python train.py --dataset="numbers of one to four digits printed on busy colour backdrops" --arch="unet" --padding_mode="reflect" --muon_scale="spectral" --l1_shrink=0.003
Rows from block 2 of a small segmentation model, named by matrix and row number. Rows with one number belong to one channel. Each number is 500 + 25 x the weight over its row's rms, rounded and kept within 0 to 999. All counts start at 0. Numbers have three digits each.
After each channel's rows are labels from the 100 images, of 14848, where the channel reaches its highest value: "lies over" is the class under the peak. Only what is clearly more common there than usual is listed. The data: numbers of one to four digits printed on busy colour backdrops. In brackets: how many of the 100, against the usual share in percent.
# convs0: first 3x3 conv (model.enc.1.0.convs.0.weight, 192x192x3x3, each kernel summed), inputs 0-47
# convs1: second 3x3 conv (model.enc.1.0.convs.1.weight, 192x192x3x3, transposed, each kernel summed), outputs 0-47

convs0.153:500500467500645553500500500500500500500515500508500502500466500500519500500500500429501447500502500500500528500500500500495500500506500500501509
convs1.153:475485439505484465517497498495496513502441501474498479526546482522488511493503538512495547541515500492520471510513522498531480534479499489473614
lies over: digit 6 (33 vs 0.5); digit 0 (32 vs 0.5)

convs0.15:500500470500491523500500500500498500500433500502500488500617500500505500500500500495456507500500500500500694500500500500500500500597500500535495
convs1.15:500500488500463454499490481491452430502499508500481501495435509504491490495481495450508522480488499500490458501497515504485515502502531504587508
lies over: digit 0 (34 vs 0.5)

convs0.63:500500500500465653500500500500501500500489500480500530500589500500479500500500501522486547500503500500500578500500500500499500500521500500522499
convs1.63:480528482486490465506499500485508516500466508621504509488508484503588492500497478490498498533498505469501508517482489506490492501527502510486538
lies over: digit 4 (63 vs 0.5)

convs0.95:500500500500463502500500500500500500500495500499500493500480500500510500500500500567503372500538500500500485500500500500498500500500500500501497
convs1.95:483495427496459503496500498492530531494433505451509463511524512486649506508504465525507513513512496510486527525499529490503505499498501492479511
lies over: digit 6 (52 vs 0.5)

convs0.32:500500517500438453500500500500498500500476500500500507500529500500502501500500500599561503500499500500500499500500500500500500500499500500499493
convs1.32:503509477486517496483501500501481545499494509500503508475498500465563490492492582600497479432493518494501542502488467509503501491508508509496510
lies over: digit 0 (28 vs 0.5); digit 6 (28 vs 0.5)

convs0.0:500500483500453481500500500500500500500555500497500512500598500500516500500500500609556527500501500500500525500500500500500500500517500500589501
convs1.0:454489474521530475502502522500506493499474507558522492498483470503496488484504436481489508519500497520481514505485487509511500510503494497459531
lies over: digit 6 (63 vs 0.5)

convs0.24:500500496500433528500500500500501500500443500492500496500386500500617500500500542568537454500500500500500572500500500500503500500524500500522499
convs1.24:498502497494538461482506487492497502494468508431497504488462492502371502485520497491477470506508512496492563524488512483496513508498503504533505
lies over: digit 5 (35 vs 0.4)

convs0.18:500500506500528512500500500500501500500516500495500585500496500500500500500500501520481652500499500500500495500500500500501500500500500500529501
convs1.18:512512499512523487507481477513498518467503472507508514467465506480490515551504503486505444523496489530508505481505492492531496502482513502459496
lies over: digit 3 (44 vs 0.4)

convs0.163:500500490500460658500500500500500500500416500511500670500536500500485500500500501467545512500500500500500503500500500500502500500501500500508498
convs1.163:495477527496500494515512492514480523499508489502511460507489516494493500481519472483512489502518471515497502514507486485504531512535488505539567
lies over: digit 4 (50 vs 0.5)

convs0.148:500500453500496516500500500500499500500414500492500499500507500500488500500500499433504430500501500500500549500500500500505500500502500500501498
convs1.148:497525508509499511512504500519484480498502495491508527479482568493591453519505577498544494519486493498487519500508519468501521499525492502512515
lies over: digit 0 (26 vs 0.5)